python train.py --model="audio frame classifier" --dataset="telephone keypad tones over noise or synthetic speech" --train_examples=39062 --n_mels=64 --hop_length=160 --input="log_mel" --spec_augment=true --win_length=512 --num_classes=17 --output_stride=2 --arch="transformer" --norm="layernorm" --norm_position="pre" --activation="quick_gelu" --mlp_ratio=2 --head_dim=16 --fused_qkv=true --bias="all" --qk_norm=false --parallel_block=false --inner_norm=false --subsampling=2 --layers=12 --width=256 --positions="relative_bias" --init="orthogonal" --residual_init="none" --optimizer="soap" --beta2=0.999 --lr=0.0026 --beta1=0.9 --shampoo_beta=0.999 --eps=1e-08 --precondition_frequency=20 --max_precond_dim=1024 --one_sided=true --adamw_lr_other_params=0.0022 --grad_clip=3.0 --sam_rho=0.1 --steps=4400 --batch_size=256 --epochs=28.8 --lr_schedule="cosine" --final_lr_fraction=0.05 --warmup_steps=80 --weight_decay=0.5 --adamw_weight_decay_other_params=0.01
Rows from block 2 of a small audio frame classifier, named by matrix and row number. Rows with one number belong to one neuron. Each number is 50 + 10 x the weight over its row's rms, rounded and kept within 0 to 99. All counts start at 0. After the name is the row's rms in percent of the matrix's.
After each neuron's rows are labels from the 100 clips, of 14848, where the neuron reaches its highest value: "lies over" is the class under the peak. Only what is clearly more common there than usual is listed. The data: telephone keypad tones over noise or synthetic speech. In brackets: how many of the 100.
# fc1: MLP up (model.blocks.2.mlp.fc1.weight, 512x256), inputs 86-171
# fc2: MLP down (model.blocks.2.mlp.fc2.weight, 256x512, transposed), outputs 86-171

fc1.373 069:59 23 39 44 44 45 53 35 63 35 45 47 52 77 35 59 49 45 50 57 65 71 62 53 67 51 50 60 47 30 63 56 39 42 46 69 52 49 51 41 48 35 51 44 49 39 41 44 49 53 53 50 57 51 48 41 63 43 73 51 33 48 51 65 36 63 57 33 43 56 51 38 45 33 53 47 47 56 46 51 60 61 56 50 58 26
fc2.373 057:56 67 61 39 53 52 56 53 56 64 68 24 50 30 63 43 48 52 58 51 57 31 51 49 54 61 53 41 59 47 34 65 36 44 44 30 55 49 40 41 67 58 46 37 53 54 40 58 49 37 58 52 47 52 69 53 48 62 57 57 47 46 46 50 63 37 51 59 45 50 42 59 72 74 40 46 55 61 62 54 56 42 63 30 60 59
lies over: key "*" (85)

fc1.402 103:46 53 46 63 47 26 43 36 46 61 50 54 49 59 46 50 45 55 47 59 63 83 26 57 54 55 46 49 45 66 62 55 46 76 45 51 51 31 55 67 35 49 59 63 75 30 52 39 50 49 38 31 52 45 31 60 52 51 35 47 38 58 36 55 53 62 46 44 46 58 47 45 53 48 40 54 48 47 61 36 59 49 52 41 58 39
fc2.402 097:53 53 36 27 51 53 48 55 37 51 41 21 55 48 54 65 47 49 50 25 52 53 66 57 31 31 52 55 48 39 31 61 47 30 36 50 63 46 44 35 55 53 40 32 40 50 51 58 58 39 62 54 38 44 48 33 46 48 65 60 57 48 53 44 59 52 39 55 61 36 44 64 47 57 53 41 60 54 63 58 40 69 60 54 47 61
lies over: key "*" (54)

fc1.460 127:63 63 60 44 54 44 46 71 20 41 50 44 47 45 53 52 53 64 52 39 45 56 40 46 62 35 22 52 41 46 60 52 49 47 62 43 34 42 42 46 57 54 63 33 38 43 56 61 59 63 51 60 46 26 44 65 63 39 46 54 45 54 41 50 39 43 41 57 57 47 59 55 49 39 57 34 35 62 50 35 57 38 50 57 58 44
fc2.460 126:55 48 48 51 28 55 50 36 58 70 37 55 31 69 41 54 49 53 55 37 47 46 46 39 49 65 54 48 75 49 41 42 53 46 40 63 62 56 56 46 25 45 50 53 59 48 57 59 55 35 49 60 50 59 25 43 67 56 42 46 67 39 46 46 56 53 58 48 53 61 49 46 57 40 40 59 60 52 26 52 57 58 24 42 59 65
lies over: key "C" (28)

fc1.439 118:56 39 55 51 42 57 46 34 58 52 31 56 44 45 37 67 56 43 56 52 65 45 43 61 55 53 58 58 66 32 60 38 46 55 51 51 39 55 41 56 67 35 43 45 49 46 43 60 44 43 46 53 57 58 48 46 49 43 70 40 43 53 59 54 46 73 47 57 47 42 56 50 49 50 44 38 40 45 81 47 61 43 47 47 51 28
fc2.439 127:46 65 63 29 51 52 67 61 34 34 66 52 65 39 52 38 37 57 48 29 48 60 51 52 54 37 41 54 48 49 47 66 40 46 40 40 48 61 51 43 46 68 57 49 59 62 32 51 48 51 51 53 61 50 65 57 48 55 53 53 62 41 61 41 73 33 67 48 41 57 37 57 75 56 51 62 50 43 51 63 52 47 33 29 52 59
lies over: key "*" (39)

fc1.230 063:54 38 50 52 50 45 54 62 53 66 47 54 59 39 53 57 40 51 51 62 55 71 33 35 66 47 32 48 48 66 65 54 48 67 61 33 51 52 28 65 57 61 48 50 53 51 41 46 55 80 54 46 47 32 53 54 51 60 37 40 56 49 45 60 30 64 46 79 20 57 55 45 49 61 69 53 51 34 55 47 54 44 49 39 48 34
fc2.230 061:51 51 54 62 56 57 32 54 37 34 49 48 56 48 48 44 50 28 40 35 16 32 59 64 29 61 62 59 70 37 46 46 48 27 52 45 51 54 49 46 39 30 54 30 50 44 56 59 48 39 61 60 56 58 38 39 52 48 61 63 50 37 45 27 48 47 47 48 53 52 48 33 36 60 38 53 66 63 51 44 45 49 60 37 64 55
lies over: key "C" (76)

fc1.9 067:37 25 36 44 57 67 61 47 58 56 52 46 51 48 64 51 49 54 40 37 60 40 47 37 50 60 46 27 78 51 59 41 50 62 62 40 43 72 22 60 70 58 41 54 41 46 46 60 64 43 49 59 29 33 57 45 41 40 41 44 50 42 67 55 29 62 48 68 44 57 64 56 48 42 76 39 55 43 57 56 60 64 61 35 41 53
fc2.9 044:65 64 45 55 38 31 38 56 43 64 42 51 40 49 53 44 49 39 49 53 44 41 66 51 41 72 63 57 32 48 41 62 44 51 33 59 41 50 52 43 44 35 62 44 47 42 57 53 41 56 51 39 59 65 48 46 70 49 33 68 51 36 40 30 54 61 56 44 47 34 50 33 55 55 45 53 42 39 52 58 50 44 48 36 88 54
lies over: key "C" (45); key "A" (28)

fc1.27 133:46 54 43 44 42 47 43 64 39 59 71 51 52 64 56 56 46 75 66 46 49 61 51 49 60 64 54 20 75 63 69 56 56 58 59 53 53 57 44 68 29 50 58 47 47 42 51 39 26 57 42 46 53 43 54 51 38 61 55 45 54 42 47 65 46 57 47 49 48 53 54 65 65 50 42 45 46 52 40 49 47 38 49 58 58 38
fc2.27 139:68 53 53 31 57 44 59 48 55 44 42 51 40 43 58 39 44 28 38 61 61 42 40 53 50 41 38 81 49 37 36 42 54 42 82 50 45 43 42 55 76 36 37 58 39 59 47 42 43 43 44 64 63 45 55 36 68 63 51 71 53 55 53 43 69 43 60 52 49 48 47 50 36 64 58 50 41 53 63 50 66 54 48 50 68 47
lies over: key "*" (38)

fc1.497 103:41 46 51 48 46 43 41 39 51 76 58 52 56 48 46 39 48 50 47 44 58 66 61 46 61 43 48 39 42 39 50 62 36 79 34 60 68 41 48 53 54 64 45 44 60 43 39 49 61 65 44 38 51 37 55 46 54 38 48 36 50 61 43 50 50 55 55 57 46 72 29 56 60 43 57 67 59 49 51 57 37 44 64 53 54 74
fc2.497 099:49 69 47 60 55 51 45 57 54 39 50 59 26 36 46 40 48 32 54 38 34 61 69 38 45 38 54 54 61 44 54 44 41 33 48 44 49 68 56 51 40 27 59 43 64 45 61 48 31 47 48 52 39 59 62 39 34 51 56 56 48 37 49 34 41 35 42 52 54 45 69 43 34 49 62 36 59 58 63 52 48 54 65 46 60 56
lies over: key "6" (68)

fc1.124 113:58 54 59 45 36 45 60 72 44 48 67 60 42 60 66 63 56 37 33 57 49 47 42 49 51 43 55 70 43 68 51 57 66 61 61 43 43 55 53 56 43 55 49 50 54 36 60 47 61 64 61 59 56 41 55 29 39 39 43 68 46 72 44 54 46 48 26 50 51 54 51 54 41 33 50 52 52 42 28 47 42 55 39 76 47 59
fc2.124 129:40 49 47 48 47 51 56 31 63 49 38 62 34 55 44 37 45 49 59 56 43 48 49 41 41 35 44 34 70 60 45 37 35 49 43 58 64 58 60 46 48 35 54 53 54 42 54 57 60 24 49 74 60 57 50 38 56 50 37 55 65 42 51 37 71 46 59 45 51 58 49 42 68 45 49 55 38 44 41 67 62 46 51 49 50 63
lies over: key "6" (40)

fc1.328 091:53 44 45 44 45 28 49 63 41 61 57 57 41 62 52 56 52 52 64 75 57 87 61 51 41 42 34 46 48 36 61 46 47 44 47 39 45 53 46 67 59 34 50 56 73 56 60 46 55 63 42 41 52 40 40 49 39 32 21 55 43 59 35 64 43 50 55 62 59 52 54 58 59 44 51 44 47 55 61 50 67 43 49 61 43 38
fc2.328 078:58 46 51 40 47 56 57 33 40 46 52 28 62 39 55 57 37 58 36 42 47 38 41 50 59 54 50 71 39 55 46 52 51 56 54 39 43 53 57 30 60 70 43 48 42 46 30 48 34 53 44 48 64 60 49 54 60 61 58 58 57 37 55 38 49 35 55 53 47 45 38 71 53 54 57 66 46 61 51 36 35 67 38 44 60 58
lies over: key "*" (47)

fc1.44 049:51 51 57 52 50 67 50 69 48 46 54 34 50 54 40 59 55 41 52 38 33 53 61 56 45 34 47 53 60 49 50 54 46 46 49 43 63 47 37 60 61 65 47 51 52 47 55 44 58 51 35 57 50 50 53 47 46 42 57 65 44 60 57 47 57 42 35 50 62 39 56 53 46 42 41 35 58 52 40 42 54 61 48 63 51 46
fc2.44 045:40 47 43 57 40 35 68 26 46 53 48 62 34 55 44 39 53 40 38 53 58 34 46 37 64 71 35 50 50 53 31 59 64 53 52 56 40 51 44 44 31 42 48 46 58 54 60 55 57 39 49 67 42 40 35 47 65 49 51 49 64 46 46 26 49 62 59 57 48 59 50 30 59 60 61 64 46 40 41 49 48 29 55 74 56 47
lies over: key "6" (43)

fc1.327 028:42 78 54 63 36 61 49 66 52 58 57 38 63 26 54 34 64 53 58 51 51 60 50 60 60 60 33 40 45 55 64 58 31 52 52 61 43 65 67 54 29 44 37 57 63 44 36 51 41 36 58 49 56 51 43 53 54 55 67 48 40 47 46 66 60 60 64 62 65 72 51 43 53 30 47 58 65 54 25 67 52 60 55 54 46 40
fc2.327 044:57 12 48 42 60 39 63 43 51 49 57 51 49 63 58 52 39 44 46 50 40 48 67 43 41 40 69 55 49 46 44 44 58 40 56 40 54 28 43 51 62 43 62 56 36 75 53 49 61 76 29 48 41 43 64 47 31 41 39 47 46 55 59 23 45 32 47 44 42 29 62 69 52 69 61 45 29 48 73 37 55 41 43 54 54 53
lies over: key "0" (31)

fc1.273 083:59 42 40 57 51 48 56 34 45 53 39 43 73 39 34 48 51 49 52 46 63 73 46 46 61 56 38 51 46 38 57 64 58 49 52 60 30 65 50 51 46 48 56 34 40 39 45 46 36 61 56 46 45 33 38 67 54 45 49 39 56 46 51 50 33 38 56 47 42 50 72 51 42 32 40 53 43 54 60 58 65 45 49 51 58 30
fc2.273 099:51 47 57 54 49 40 35 51 64 62 43 40 35 63 59 47 53 40 59 55 58 41 44 53 61 44 43 52 66 40 29 44 37 49 55 45 49 41 58 45 56 70 50 41 47 55 41 51 65 50 54 47 37 61 53 38 73 59 42 60 40 30 50 37 71 50 55 41 50 53 39 51 63 51 48 52 37 44 47 56 60 54 47 48 56 65
lies over: key "*" (26)

fc1.357 088:46 43 70 33 54 52 36 62 58 48 61 40 65 47 67 50 38 51 57 49 47 70 63 37 56 67 48 70 59 52 44 63 35 48 56 46 46 60 44 49 51 57 46 35 52 49 51 30 37 57 58 41 43 59 67 50 62 42 47 52 52 54 52 43 54 40 51 42 43 50 52 49 50 37 50 56 64 60 65 22 47 57 64 78 43 39
fc2.357 073:58 48 33 50 58 53 54 35 43 49 40 39 53 50 44 55 57 37 52 42 53 51 37 65 34 42 54 32 49 39 48 39 63 64 49 45 44 29 69 44 46 49 66 65 47 59 54 46 61 39 46 54 63 51 40 44 52 61 46 62 63 35 52 50 36 41 54 51 44 49 41 45 56 57 35 56 30 33 44 67 49 44 46 33 45 56
lies over: key "C" (38)

fc1.412 166:33 50 44 48 37 61 44 46 57 39 39 58 54 44 49 50 48 51 61 34 57 53 54 53 34 48 44 46 58 49 54 00 56 39 50 49 62 61 27 54 55 46 54 50 30 36 47 66 58 45 43 52 60 46 49 51 28 24 44 54 64 41 67 47 50 33 57 46 49 64 47 58 34 40 60 52 52 48 46 57 60 65 34 40 55 59
fc2.412 163:51 56 45 47 75 49 42 52 50 64 30 59 50 51 48 48 52 38 54 48 59 57 64 53 54 68 66 46 48 67 49 63 38 66 36 57 61 52 57 52 44 36 56 47 43 44 43 51 55 47 37 57 50 54 62 49 57 34 52 62 49 47 52 37 55 70 48 58 50 43 54 45 57 50 57 51 50 38 55 54 58 42 46 47 41 52
lies over: key "C" (36)

fc1.220 194:58 41 49 49 49 45 58 53 53 69 63 58 53 64 40 35 53 50 50 37 46 58 42 66 61 30 31 60 52 52 59 43 31 32 52 41 55 60 29 46 43 59 50 58 57 39 45 56 78 73 51 50 51 58 56 50 44 42 52 33 36 50 49 44 58 34 48 34 70 51 40 53 51 34 44 45 51 58 50 62 48 58 40 46 46 56
fc2.220 145:48 57 46 44 60 40 59 49 56 54 35 40 35 57 48 54 85 33 56 63 53 42 60 38 48 52 54 27 34 58 44 51 60 51 35 56 41 53 50 43 45 50 48 53 54 53 50 57 53 49 59 43 44 32 51 59 67 37 43 48 49 47 42 42 54 42 40 35 74 31 60 47 48 46 60 27 53 48 51 46 47 67 54 56 66 61
lies over: key "6" (70); key "9" (27)